config = dict(
    vocab_size=31,
    embed_dim=256,
    encoder_stem='single',
    text_encoder_norm_position='post',
    text_encoder_mlp_ratio=4,
    text_encoder_parallel_block=False,
    epochs=48.5,
    decay_fraction=0.2,
    adamw_weight_decay_other_params=0.01,
)
Rows from block 2 of the text encoder of a small contrastive audio-text model, named by matrix and row number. Rows with one number belong to one neuron. Each number is 128 + 32 x the weight over its row's rms, rounded and kept within 0 to 255. All counts start at 0.
After each neuron's rows are labels from the 100 texts, of 14848, where the neuron reaches its highest value: "tokens" is the input token at the peak. Only what is clearly more common there than usual is listed. The data: simulated sounds of rotating machines with and without faults.
# fc1: MLP up (text_encoder.blocks.2.mlp.fc1.weight, 1024x256), inputs 128-255
# fc2: MLP down (text_encoder.blocks.2.mlp.fc2.weight, 256x1024, transposed), outputs 128-255

fc1.369 [190 103 162 110 118 102  46 109  62  97 142  74 102 214 127 142 126 177 133  94 136 102 160 137 129 120  70 131 112  81  97  97 144 135 144 191 116  93  67  93 120 126  65 157 136  88 121  88 100 163 124 159 127 201 172 167 128 156  96 119 107  78 142 122 125 204 101 150 100 115 155 142 137 103  97 126  61 104 135  95  61 134 121 131 111  63 148 114  93 109  95 148 178 138 177  70  83 128  82 191 107 140 125  92 128 162 190 114 124 173 135  57 123  76  98 100 146 171 109 148 165  94 159  95 116 125 127 158]
fc2.369 [120 186 122 147 108 188 159 133 146  44  98  65 163 128  93  90 125  86 213 171 140 104 141 115 221 196 134 126 117 108 106  88  61 128 148  42 140 123 136 159 116 148 163 162 113  72 139 144 164 142 125 113 162 150 158 125 118  99 100 109 109 101 165  84 161 100 164  82 113 136 174 130 111 191 123 176 143  81 125  99 173 139 116  94 137 124 165 158  95  80 130 143 145 135 103 150 118  65  71 153  98  69 143 105 159  79 157 121 149 137  80 143 167  79 102 153 120 111 120 149 178 136 105 119 115 120 114 148]
tokens: "d"

fc1.595 [177 112 191 130 126 124  89  51 130 132 204 125 177 155 129  96 109 195 129  74 133 114 139  84 148  79 126  72 105  85 106  98 124 142 101 157 121 131 132  88 130 208 130 118 143 130 118 143 154 125 146 174 119 115  91 113 131 158 167 108 143 150 110 196 143 128 133 167 102 105 128 160  94 151  87 130 106 177 131 132 136 132 130 114 185  83 205 121 126 157 102  86  82 155  94 137 131 126 138 199 144 133 124 157 101 134 102 196 109 101 131 191 148 112 144 117  97  73 190 161 140 106 180 104 165 134 112 156]
fc2.595 [152 142 125 102 105 121 111  74 179 169 129 103 108 178 143  78 126 102 156 160 137 137 157 179 132 128 163 117  93 132 123 164 141 176 140  94 122 109 168  89  91 166 167 145 101  98  98 130 130 151 117 224  97  85 182 136 158  84 145 142 133 198  72 132 144 164 169 123 140 148  88  65 119  90 120 136  86 182 118 120  88 201  79 118 159 152 175  91 124  90 130 122 129 110 150 147 160  73 127 115  85 100 142 180 136 147 168  93 149 113 106 116 158  99 156  83 130 148 126 153  97 124 122 108 103 136 105 110]
tokens: "i"; "<end>"; "r"

fc1.636 [ 73 127 110 161 108  93  84 130 203 137 152 146  70 153 128 142 120 153 128 127 111 142  85 133 164 131 120 178 133 182 135 183 101 130 167 173 121 187 105 156  75 141 194 100 115 151 144 110 122 174 152 109  96 156  78 124 119  92 126  91 175  92 133 143 129  48 116 120 122 146  99 102 159 104 124  96 137 158 148 124 155 148 121 135 120 108 143 179 151 145 100 107 142 127 165  98 118 175 178  76  80  79 159 159 143 127  42 147 136  85 111 131 146 135 106 107 128 121  69 102 129 167 112 177 115 114 107 100]
fc2.636 [125 130  62  65 111  89 129 204 149 169  74 127 137  98 145 140 179 131 117 125 166 134 167  32 120  83 116 182 107 201 173  77 173 125 143 149 136 171 175 161  76 152  91 161 128 136 139 128 103 180 173 213 178 154 114 109 103  85 120  94 182 101 125 197 124 140 146 148 165 159 104 162 116  78 140  77 148 170 152 171 102 128 146  90 115 174  85 107 164 126 126 116 132  91 180 104 112 128 103  78 126  98 125  92 138 189 118 129 157 169 151 136 174 190 117 102 153  95  79 157  67  76 131 162 177 136 104 109]
tokens: "l"

fc1.474 [136 110 178 123  85 121  82 144 176 102 163 125 116 142 115 180 126 161  96  85 156  67 173 150  95 116 103 102 169  91 179 123  79 123 165 162  62 107 169  73  84 145  94 131 124 150 130 119 162 103 137 176  66 139 175 123 124 185 124 131 181 137 121 155 166 163 123 162 144 116 140 146 107 103 167 127  87  91 132 145 124 103 142 153 137 145 135 116 186  98 114 111 170 117  75  68 105 135 120 127 135 101 143 128  91 136 106 114 157 142 108 115 178 133  78  97 119  58 134 139 143  74 118 113 161 100 146 177]
fc2.474 [ 87  86 122 129 132 141 113 133 203 106 163  99 155 130 130  80 117 150 199 119  99  95 170 120 180 154 122 181 154 109  78 131  60 130 153  55 148 110 169 134 142 216 152 196 114  88 145 126 163  85 116 150 141  84 128 146 106 103  93  94 118 191 139 114 144 133 181  88 128 198 152  88 139 114 128 173 152  73  92 151 159 104 119 103 141 153 156 145 111 107 105 134 135 119  90 110 111 117  89 143 164 100 116 112 136  94 165 108 165 114  43 139 148 101 148 127 149 174 146 152 140 157 114 111 124  95 139 134]
tokens: "d"

fc1.360 [ 74 164  94 146  88 131 125 142 133  84 134 125 143 217  95 117 165 113 170 135 105 141 123 115 110 114 129 111 121 104 202 138 150 137  87 158  80  81 218 123 123  68 105 156 118 172 141 137 123 139 134  84 124 125 156  77 128 173 142 129 161  78 124 154 112 130  64 152 130  72 140 119 173 113 161 147 106 100  96 159  80 129 134 142 159 106 188 112  68 162  99 158 165 131  54  89  71  91  91  18 122 138 120 119 158  71  96 117 147 111 101 105  97 171 117 100 143 147 116 107 134 118 142 174 170 168  98 140]
fc2.360 [119 157 134 143 163 145  74  79  97 141  88  76 122 211 110 110 121  95 195  78 143 128 159  69 110 159 130 113 112 161 112  97 176 165 103 178  72 168 148 128 132  81 125 134 147 146 148 142 133 120  87 124 167 108 160 133  75 111 142 112 193 142 118  81 154 119  94 164  99 206 168  99 106 148 146 190  97 125 103 162 111  98 157  90 112 133 164 177 142 109 110 125  94 156  81 165 170  63  84 121  87  51 158 129 137  93 114  44 125 169 168 117 104  96 105 155 201 174 141 107 138 185 167 126 127 117 101 136]
tokens: "d"

fc1.279 [156 129 161 128  98  98 184 125 191 110 145 101 162 113 128 116 133 106 139 132  89 119 122 119 115  98 151  81 123  71 142  77 116  89 167 152  86 116 157  84  55 155 133 122 115 178 120 152 129  95 163 162  45 109 141 120 111 146 108 108 115 103 156 131 111 136 110 178  52 117  93 127 109 100 126  55 133 161 170 121 142 113 136 117 136 172 137  95 114 141 101  94  80 137 158  83 101 163 116 150 151 153 110 153  98 135 141 117 141  70 131 120 103 123 144  96 135 116  99 119 168  81 158 141 124 102  91 129]
fc2.279 [180 110 100 151  92 151 129 130 163 144 139 106 147 169 134  89 100 111 164 100 127 104 129 114 199 155 100 189 140  76  53 134 115 211 127 100 104  45 189  57 104 159 193 178  95  96 165 152 130  83 108 143 138  81 190 156  87 112 110  69 111 174 142 133 148 146 166 136 157 187 125 141  84 107 107 134 128 125 133 158 115 129 118 110 130 177 176 122 153 157  88 132 115 101  96 106 109 150  86 161 143 121  93 132 153 155 126 134 101 145 118 158 121  86 125 117 217 181 131 184 129 133  74 131 112  90 132 194]
tokens: "i"; "<end>"; "d"; "r"

fc1.103 [127 128 111 114 192 145 144  82 128 154 151 123 138 168 111 141 181 137 137 145 128 134 142 129  98 115 142  62 136 123 159 177 100 133 136 108  96 126 148  91  96 141 153  96 127 177 136 136 197 123 107 137  56  70 123 173 103 154 126 112 241 144 124 112 129 124 169 119 100  87 122 139 141 111 161  67 153 113 198  99 170 154  86  93 210 125 154 107 138 148 167 108  87  96  97 154 152 114 125 167 118 107 103 113 138 131 150 106 156  52 128 174 164 137 103 169 111  89 127 105 132 100 178 101 148 123 150 102]
fc2.103 [110 106 133  68 135 140 148 123 125 131 151 138  66 137 162  71  76 158 118 155 174  70 120 217 140 129 127  93 172 128  93 143 100 151 159 107 119  35 127  47 114 158 193 157 135 111 150 159 130 126 110 167 103  99 149 146 122 103 102  79 150 166 104 138  93 135 197  85 133 169 155 118 137 105  91 176 125 160 150  83  84 142 136 139 150 161 156 109  71  97 142 101  80 128  97 125 142 156  78 123 150 141  94 142 136 156 128 123 113  66 107 135 144 102 115  82 132 151 133  88 144 131 129 149 122 108 146 111]
tokens: "i"; "<end>"; "r"

fc1.318 [120 147 180 152 126 141  89  86 131 156 159 126 171 151 171 138 189 102  65  57 157 118 123 210  88 141 159 128 178 101 152 170 130 141 132 101 146 106  67 134  61 147 115 104 126 169 116 108 154 154  94 159 102 100 111 129 114 140 106 165 161 106  94  94 110 172 128 130 150 158 128 161 154 133 106 100 174 106 122  67 169 169 145 113 168  90  61 157  99  86 168  94 154 132 156 125 132  96  97 143 154 167  77  97 132  97 149 101 141 158  98 158 132 103 147 171 186 141 101 136  90  99 155  70 106 184 185 110]
fc2.318 [ 96 132 163  94 112 142 154 135 145  79 121 104 161 103 132  86  90 139 176 165 145  56 128 147 148 167  85 144 163 148  93 130  88 101 182  10 157 116 146 109 130 144 193 160 113 106 111 113  99  85 145 164  74 112  93 129 149  86  78 116 106 125 153 100 125 148 180  73 117 143 135 139 186 140  70 171 156 113 124  64 130 110 127  94 124 182 101 123  76  85 113 153 131 135 107 144  92 116  75 167 141 156 148  95 161 102 190 132 156 123  98 128 178 112 120 105 130 111 171 126 152 195 127  95  92 118 180  95]
tokens: "i"; "<end>"

fc1.250 [ 49 127 143 143 120  88 190 112 114  76 202 167 136 165 152 150 139 128  96 100  27 168  75 142 113 101  76 121 103 133 120 103 167 175 116 151 125 116  67 120 137 180 156 105 109 157 119 142  95 108 146 106 140 169 125 115 126  90 163 186  88 101 150 144 102 132  96 135 105 149  75 108 153 145 168  91 111 126 158  77  91 110  88 137 152  99 222 111 155 165  96 111  67 139 180 107 122 147 124  76 123 182 146 144 117 152 127 178 121 143 112 176 154 104 117 143 103 175  80 137 139 128 158 142 114  86 124  89]
fc2.250 [100 128 103 113 186 104 182 134  89 179 108 190 112 103 149 180 165 129  65 125 171 124 114  64  96  58 114 118 122  85 139  63 116 126 156 115  93 134 117 114 143 161  94 130 110 134 165 142 116 175 123 211 141 143 167 106  94 114 136 178  84  80 112 152 146 172 193  99  86 111 114 160  78  79 124  54 108 136  81 150  61 142  93 106  80 104 128 120 178 162 156 107 159 117 152 122 137 128 105  31 136 133 152  99 127 172 181 139  98 173 170 167 185 143 134 118 120 114 114 191  71  85 166 175 143 133 108  88]
tokens: "l"

fc1.15 [137 151 127 231 130 154 130  88  55 175 139  87  72 109 114 163  82  94  66  55 182  80 185 154 122 178 105 146 123 129  84 120  87 127 160 115 148 145  99 160 137 144  64 156 127  95  68 104 116 109 162 139  76 157 147 108 163 154 145 106 101 107 146 118 140 156 116 142 137  71 145 174  79 149 119 143 125 103 117 163 155 168 148 178 151 107 137  95 151 169 137 143 216 151 160  95 134 115  94 135 133  77 118 147  84 152 149 139 125 171 114 107 122 103 122 118 128 150 128  93 126  99 152 111 164 114 134  90]
fc2.15 [111 171 112 154 113 155 132 152 185  73 124 110 159  96 134 115 165 151 183 182 117  77 159 130 198 124  96 139 154 138 112 117  83 144 181  59 182 189 122 176 116 176 183 194 142  91 122 154 145  91 108 141  93 145 137 110 137  78  80 154 105 141 194 132 146 140 169 111 100 151 145 134 140 123 121 142 142  84 113 104 153  98 123  99 124 144 112 141  59  84  89 166 181 152  91 100  79 144  88 164 151 115 129 102 118 106 166  99 182 143  58 101 160  60 125 122 112 128 133 165 146 129 126  92  92 158 118 112]
tokens: "d"; "e"

fc1.759 [156 107 169  86 144 119  73 159 127  87 121  76 165 125 116 165 105  74 122 133 186  78 124 119 101 190 124  93 163 135 123 140 111 117  78  92  96 128 122 148  91 150 203 117 128 158 153 180 122 115 141 169 116  90 134 170 115 134 156 155 125 101 129  99  95 174  95 168 104 149 125 137 171 125 163  96 136 120 135  72  91 114 163 131 147 157 128 166  93 113 165 137 179 134 180  98 150  99 142 188 173  91  88 118 144 102 141 172 150  93 122  79 127 128 125 101 198  65 142 154  79 144 188 128  98 108 144 127]
fc2.759 [130  64 184  97 113 172 130 131 151  96 134  99 196 133 118 122  96  96 131 128 149  54 137 104 187 200 140 155 147  93  73 169  42 104 144  75 122  62 139 107 138 137 129 147 116 129 127 150 152  58 117 176 116 104 107 132 135 103 109 119  87 146 114 116 115  88 212  60  91 127 135 120 159 179 117 132 146  81 118  90 115 144 152 100 117 189 180 212 117 127 115 125 163  90 105 133 123 120 104 141 150  80 102  80 186 121 147 127  86 140 139 164 119  88 131 109 183 162 153 104 123 124  74 122 106  82 154 133]
tokens: "i"; "<end>"

fc1.711 [167 152 180 159  95 153 159  93 198 120 190 108 111 127 152 133 102 124 109 120 118  91 166 169  97 147 127  73 120 102 179 161 149 119 164 116  61 147 112  95  96 148 118 133 151 160 160  92 165 153 166 149  79  77 140 129 109 181  88 141 177 125 109 141 119 141 109 124 125 122 166 187 127 114 171 113 125 106 174  84 155  98 149 149 131 118 173  95 163  53 178 129 154 131 105 112 127 100 122 122 212 149  51 120  79 115 124 118 184 133 131 171 158 104 136 146 142 127 105 148 118  85 174 110 177 178 161  88]
fc2.711 [ 89  90 162 103 103 160 141 141 163  94 162  97 139 123 118  81  86 157 173 156 135  80 143 157 160 177  91 183 142 128  81 100  76 138 170  55 142  75 154  85 140 162 142 200 132 100 129 112 148  73 110 117 107  80 127 110 138  90  84  86 132 190 148 109 118 125 202  77 116 205 138 132 158 116 111 176 132  86 118 102 105  61 120  76 149 136 123 132  63  98 106 108 122 147  97 111 111  99  60 167 165 135 119  90 154 111 174 108 156  93  77 126 147 115 155 111 150 144 155 128 159 179 124  92  93  97 170 100]
tokens: "i"; "<end>"; "r"